{"encoder_arch": "transformer", "model": "contrastive audio-text model", "dataset": "melodies that start on their tonic, played by one synthesised instrument", "train_examples": 26041, "gain_aug_db": 10, "n_mels": 80, "hop_length": 160, "input": "log_mel", "spec_augment": true, "win_length": 400, "tokenizer": "word", "vocab_size": 59, "loss": "softmax", "embed_dim": 256, "encoder_norm": "layernorm", "encoder_norm_position": "pre", "encoder_activation": "quick_gelu", "encoder_mlp_ratio": 6, "encoder_head_dim": 48, "encoder_fused_qkv": true, "encoder_bias": "qkv", "encoder_qk_norm": true, "encoder_parallel_block": false, "encoder_inner_norm": false, "encoder_moe": "expert_choice", "encoder_num_experts": 32, "encoder_moe_every": 2, "encoder_expert_mlp_ratio": 1, "encoder_experts_per_token": 2, "encoder_shared_expert": false, "encoder_subsampling": 4, "encoder_layers": 12, "encoder_width": 160, "encoder_positions": "conv", "encoder_pooling": "class_token", "text_encoder_causal": false, "text_encoder_width": 128, "text_encoder_layers": 6, "text_encoder_norm": "layernorm", "text_encoder_norm_position": "pre", "text_encoder_activation": "relu", "text_encoder_mlp_ratio": 6, "text_encoder_head_dim": 16, "text_encoder_fused_qkv": false, "text_encoder_bias": "all", "text_encoder_qk_norm": false, "text_encoder_parallel_block": false, "text_encoder_inner_norm": false, "text_encoder_positions": "learned", "residual_init": "none", "optimizer": "adamw", "learning_rate": 0.0013, "beta1": 0.9, "beta2": 0.98, "eps": 1e-08, "max_steps": 3500, "batch_size": 128, "epochs": 17.2, "lr_schedule": "cosine_restarts", "final_lr_fraction": 0.01, "warmup_steps": 170, "weight_decay": 0.2}
Rows from expert 30 of block 9 of the audio encoder, named by matrix and row number. Rows with one number belong to one neuron. Each number is 128 + 32 x the weight over its row's rms, rounded and kept within 0 to 255. All counts start at 0. Numbers have three digits each. After the name is the row's rms in percent of the matrix's.
# up: expert up (encoder.blocks.9.mlp.up, 32x160x160), inputs 80-159
# down: expert down (encoder.blocks.9.mlp.down, 32x160x160, transposed), outputs 80-159
up.42 112:149099127133117160161108164093144069092121119134084127094150110064142161165159138114137123171091161107116179091181107162147140046102100186151116171095116144088181115172155126098095179169119120172099048123056112098090112159103159133149097059
down.42 109:022153111124132170182160138146128168131111107119141190129167081104085144171087093135182155105142129121092095155128156141148119131108150082173134175168122119106091157053135139130113141142103101090143096072162076132141075134154114148065096175
up.43 106:133087175145148133178088140133093158124163109112119043102108102150138053145161193118134145172116194100190133122132118199213126098157153103114149076117108064102104106082118103107113126084051153160098143138116121139083159150123121090153087185
down.43 102:183079121159123123160164114153111122135128130159077090098073158141170126120098149230097140128147176113160164125128123127108105102150116145061128125166061129071066125085178123098130101158138123116099096130179146104127116149167150115170137168
up.44 093:167140170137111088127162137067169163095110106106144168147103136146148094116132138169144147105127190100176135084132083175165109097086049127071159075158158135094113107119168136089154160121109145148060085147064157135072161124107100103190155141
down.44 097:121138119164180123147095042095137102115151146111192116130078135106160072117128162137167114155102141146148038138126127132169120160156093115145142116110108132141115153131136143108081136145151066200081077167100104129077124152152100132151132124
up.45 085:127120141125130124149094120113169150092154117149117111143150101200130090109145175122179079144096124087154184150081091130146178143136083124155160083144141157126132107142100202120139146126104070126046111092147170118103142127147155095086131135
down.45 103:057198119082128105145172111054117083186151091128176122119111153125166162120100146131133103136118131069125068118100110185139120098148086085142155129088114069124128083110183162128056081080097092184104052189152148130159155133165157130143119114
up.46 090:158090147119113116171097171108102165196113119149076079140126119043138098130179170145171172170133118105100133070142165145176136127065179187105131150117076124086114117186033116058148152112120139092111128151107090088064159167144105141168111145
down.46 093:119203098119145114171107115075033143147099134129169111194141144138114100192157133118131194167105106121105164096130136139121139184201119118111159130157130100104098155126145083115126117132097090168094098161105118096133165138200183192183134133
up.47 105:157108182129134130154101147046132142167139112095072099154135072104141094085137156184124176121119136124182100082091152162157075151126128182125070069125135099143059062116122118102120147137076146133094156134138099122131166133143107153147171174
down.47 097:147141162106165153168131087134125193145198121150128088086108136133067076148133061192107153132112169185153125136194170143138102125132129101102120155169148161063106106095101113117102165099163082147087113143141163148135188135150169134098123157
up.48 108:136146120127175153140155176172137092119097127146113129082142120193113133120138142126114123106157055135103161166077085113118133097104106159170148123079189160123147096149102102127114127143139136124091104087134162156096079087104081185109146076
down.48 101:111164159124177132120089094153074131126178191141115129139138090117096095103133076147097157102096124191132094176125145153119170078151121182092116136132161168116125153108088146116109160184120135099130119106119136122107071121147183104160087110
up.49 090:117119127183088130162143096094070170072131112123094067138096112091109150136145146124141140161116087112101120092172173127117134098178165157146162114158114084179122094112113099119112141138140100108173115100159123198155150128101081093143126119
down.49 095:157098100124088113166088170143127079024176129103124139113092109090121167185163150072163077073155109090125159175139171104136159085148116142150118140083115155137158107169137135191105158144181141147120133138069140139181159052091092088170061090
up.50 086:117096155114111140169117179131165125078164185148098120173133115088119131145123123110096147163158114050158188130177121115146179106169113131113132209159137191125192156079159127100164175173085118184157115166123036138091193134093093149122076131
down.50 101:154126195089087093113138145073157105074143142169105152113147155112115099120165149209089115114077198119190137139137112133177089087133115120102130134129096182149146148124133085150103141149202164135134142158062115159125168146139139123169097144
up.51 100:146070218103111126129189169104128172132142147134137106103150112075113141143162154173163160102168167073175137090164164176159110064134124204137100111113121153104132131153107147061134191151116161202125124134097068108108171178131120110197154124
down.51 094:086194083081211159194086110099099135178085122150134133150120118128087141183130139175131134128132130138146079105198123141133101159149110088177169149153144069110132122161133109165087055106136087110071119135154158175160149122110171156147107146
up.52 106:110120112134163131131096132108108117149180117099077121115149102112172090140162093090202102166109127108126170138190158167158158072154091147164095125112123124100139151130146106090046111181122096190071135085115141132135154137104139139159135108
down.52 106:117127156128092192140183129110136073105144113115154110115121110063105124144079081127122139109118087166121109181100139160149134130107140090097051143214142118143096145109138115161174188120150124121082135098161070151133095138159156129136035087
up.53 095:101070079150191135130140185095110112160112088115130045222092066129171122088132150124148181117139087114119135058099131139172105159174170136154098079092098076173107150155123175124144125099091079117133131117156097142182181147143151089131109116
down.53 102:106145112157111112112107151139118094057093107091092121121145131143171208117132138085174111163117101083087153117153102163187165143118138137135162111114102102143109117163165097090093196042118121124153121089107133124180105074103134140199116079
up.54 100:113120097134164149096110151152124063086129114078154082054138126138159149096165133065071071097157166160107134170087136108113166127154154116164115084071170157152146074094151081185111096079134066094113147102129140172123120091083115147099092097
down.54 120:126127136121190142165100159155042133089152171112088117158167082118108090124177087105150129166129080210097199138178172143139145116154133124109086142139127130119118164098127091162107219127190096088094118093103155168123083144147191147122091125
up.55 099:136083150120132125164103133126171114098143117188148112161163145123135178153148136143159132140215141078171175073173200179151072091160154076067134107092127117154166120130114086068144118180137137143108105184134091113116169162124104132139089132
down.55 099:145158142087174145148100083132102154130099095120103087091035111137131104134139145141123125132104137162172097096107122188194110106131082114144202101167067162131094177100092138143119103097126107109145133135202121155096081124128221110157152170
up.56 088:132117178127120138079110143074142120194143132057152093163198114158212117146107166126127210145076146094192144104128139160190178122156155128090124143146139103140086112116110164110098134134066149122157086107117069122137133097145113119135117108
down.56 095:143194079129195148153160066092125101207115108185145141139080160147129147131140133111176161168078174111141066104117104168155142144140105207080168163136140095093105107124117105184109130085143086133064130122133181151122156151157170097149133118
up.57 100:098153126131077094148202093114132203131134153127133157096113178138126172068130093212085178109088083122109126115073175097159154175123136174141082174142116119107095160100132058133130124173151158097158163094136080064185167146159164092144072103
down.57 105:167060111141078108080151166126193129136135118133152147128214162164183135152168088123161104179158129155184144175110094139116105154145087094121094122175140161102188140115136124084169137150103157123130068124084092040151111154090084058133173084
up.58 110:149122085085107137108135132162160101101080148163148185155177128092104177138126126126115108165116096143152135129145136126123171077090120118104109215132191204122160105174181146120166089115146100135108086117089163088116090140103109205117179101
down.58 111:127157177094083048084172134141105165155104100144161133072169113188138115114138166147083118106080168131156164120113134142148167133141122160139116074181083069113109122074178085133154137169098084112065166115103131112130153123147163084113108139
up.59 087:155106135087089164124129173109175149164085132140083127106208101154086129140156188145119182141176151094206180093162102118155123132193152199156157122141122133127151125164087138127182130165115129154121159133117121105120157103149128138139171084
down.59 087:103111108063166131119128147166116188104136149142094134045137151146112069189159113139099069131192080112154079130142125155118154054133132118086191087088134158130152161193113097088162111093144089144136123174103126127146113145110110160073113105
up.60 096:163074117109091088133069167158146137088153167104100113142205166107149113178134207096171115185132134117117169150130197158121111188155113152160112099158102130103138145130121115096122184187110100152098159142146072062136111115199101091176169104
down.60 092:153172101164125072126137128165114139100152151142207136154127153137090092153141098111103117134094158107163052150103151119106133108079162190126131140161107109103079107126161106150122142122067101148094146165105104121111197108137103105095154156
up.61 096:105081087076141090141133116124169124154137178164042095137105138126135114192135149095155149148077147134123174108105143146192107130137173135171145144147068110136140115153078139105099133150090130148097126073112153147147103129093151106114084122
down.61 103:115153093126131118151164124103099145121071134139140232079150137135079177154092101161196137150148091145109121123120069137113186125081077102166107157147185104120157144089177150124128106126163054146130124113105107127115094168081044149122166113
up.62 101:119083136149178150131121175116158066072134154120104097120135103123121118211168104116142102139109130149138141084157165160140140089081135072141098095131163146090130132144107124074128197109137112073120090089091106181049085127133174159121081160
down.62 101:082173099173144132173146130099190137182133105071131168112112166123103130128135069087160134125083099157110094113135142147111146067101113131175090126118172140153152146124153166096173194047161085164100115137093155125097118167110124141114124085
up.63 091:128106152069122179088123160127148092116065132141114131137147103196101117132147130127099093127112163155077141164126147139133156133113131135175112160117165144144164088150136126118085151086155060111123101124132176133077082130078121157139041069
down.63 104:130134176120135133108178122136096101158117129155098150156189103133141123138137108147175157180109124134101137124107112132140136135166134116173065157182132112173099194101156146090108152076131099115135129083124170134105137136138141118145134108
up.64 114:110106184129150104147110188108162141087122138108118124145144129102190129096158156148092132093159176107171108105109136121156109130146138103099132016117114121169139051117149133071130175176125132206119131137083058141120180095094078119094168124
down.64 090:120227135094145136114182053154124152156121116095169116067121112121126093159097109129141140135113137166144075177161071156172127144113121096167119129115159139143153137180124153115093123133157134073169145106115141140120144140118163111106157152
up.65 105:125123117135141103072116134139140191134129151109092158115108170180090197066138091102103166118143105136077141153097109101109149121130182160102132129089158125151123183155134067147141122139151143090135199099135130117190139114120099143103128154
down.65 125:096128088132166147118115131166133084100132162148074181114198136139090124118164090147061146097108105188059182176146174144097130121117092170155082152107151118170160118168125112114106151195137161124098130101123113045143076127131079159046150093
up.66 090:165043123137096063152129170113171158099098169150095194106184147196124110076099129178072141136080113138140150103152118131112156143077158112129116104174121160138130154136140068115162105183127132086135163126112112133166160101121046150096176167
down.66 094:137134138139124123137162135098104181036100098127124144153131178120110191207146146080039114081180151106136157148144134098092106097105109124149110069171124163179145121135105088140171135128123169137141112181154088106133106119106042113170187097
up.67 102:203082159113108065127102181081146173164110161074112114162146104125110051108152176181121151076158163080146135111117124200137159089125163089082118089172105131176109101070157130072127125137064158185154121161061099086134143092137093165142131157
down.67 097:081195164176159102177161070066156106133099096137134135087038158104159082112103103119125089177130117106166096095128148158163145101113121143114135116122086089120122157133154097128112083101168124145069089141126162160114100154097149149107126135
up.68 109:118116134094162161109098102076115090068150122127127144089147127111129096145136162130184137119112146086118154145176167170167180114082095073174115166107109164137148115120147094060079136146129071184094112152083110093169101135145132142124112070
down.68 107:126099207166160173107156125136150092126127146083071159135119144103109110098152077147128201058146055172100145111101125114082126146114136132100059151165128112155127155118107205129198149151138123141118132099165104127150092149154145108106111150
up.69 106:143091197119178134100105186071133133106186144162094087186109113080124141118166189167158103141177154095156157080143139161160139086119124154128175105137102089100108085107133137090124143157085116178099105161115063055102155117116116186120133138
down.69 095:111204110092116157150086122113108159184166171159159113123152156167130142164056161205126113133136120179064121114163112098127108162122079090156100135133088095136134114140105145121123068134191073118115100131131113167080134146171108115097105149
up.70 112:150106144169162168106092171160160122113115141143151047117170143117148155150133120098142099124086150109097188178120086089137165090091121157215114089109180124151171106144166097129077116143149088176115087098086144100080110142095147206124116099
down.70 118:065144168092090166120150104101090129157173100096162130186118105132146085117077094128144153157119147118139137108133058169151141119132162108137099181200118092141105161084129128141096116111153127121175130126167108125130090164146116087145107095
up.71 105:159125098120220154148178143067175128119070135114130125137164090130160164148177133094151125143146149147105103112152075143137105099112117137122174124106173155126070102203089181169171141062093093167047076084136141147071096138101136192159175108
down.71 108:100101183148199160130069111196083139087164101150159072097135110180095091116150084145064113058138173162135093171125130155109107116128149168094149113120123186132132139106126133157163176151114148099119130140188116138100141080159099121087136137
up.72 106:139112139109161099096126143073222120149115138135088063122122101076171109167170191145135141132160183096160163106177126165169115093135126154096199091149122145107113092140098170055120109126088123105108100169101107129074137115122105123127154166
down.72 075:151224093136147098127080144153069184125134145108147105165171156115043106135111182142164124169119105168123092127123149176087084146150090091116131137178135143137075062093090149152153104138121091124061163078174099143118067144144148137116083114
up.73 091:115126124157162152183125162140105137132122074101131101230122106095116173118133163126142176137098111099117051139133127131157081166198173065180089102080127114146097120098069184103124131110108066083148116116102131230159142129141114135136122133
down.73 099:091144115173130122123107158099157091157104111101118068179120131085170187106104126108214113159122098137096141139121147107126124161067144097142139147095135148186205173135116117129160132115124093132138102101074138137135106063099134117190110076
up.74 110:136100187120186152097116163118178113142122091170123075200199107113126164173182137106208111182130148110088147126176127163114158108146087125126145137130114139104130098136117149076144172127098119133105131117081170138105071132092128129145116110
down.74 091:118183150133151111146181059064100157157117120121180170124164108152119122191083109125123198139074125134139069137101075091133117105091133112099171159156146135103186149082105103169117094089085061109171191157142117139138096113155128165156168109
up.75 084:102119165098097116182181149085143134125164118082113132082134135081095138063109162179179132134113194079132179153124133147192134108111140124144136102124117094213178096140088114091100143160110147126215152117124114098150162135112065103140095099
down.75 080:184153158097083159145138141080227147070098052104043141071110172127086163138120130119178119120095130139109112105101145110135172124125127160121130101151148064116134122126139181108097101111174092107115144171108171144169105124093121146186111081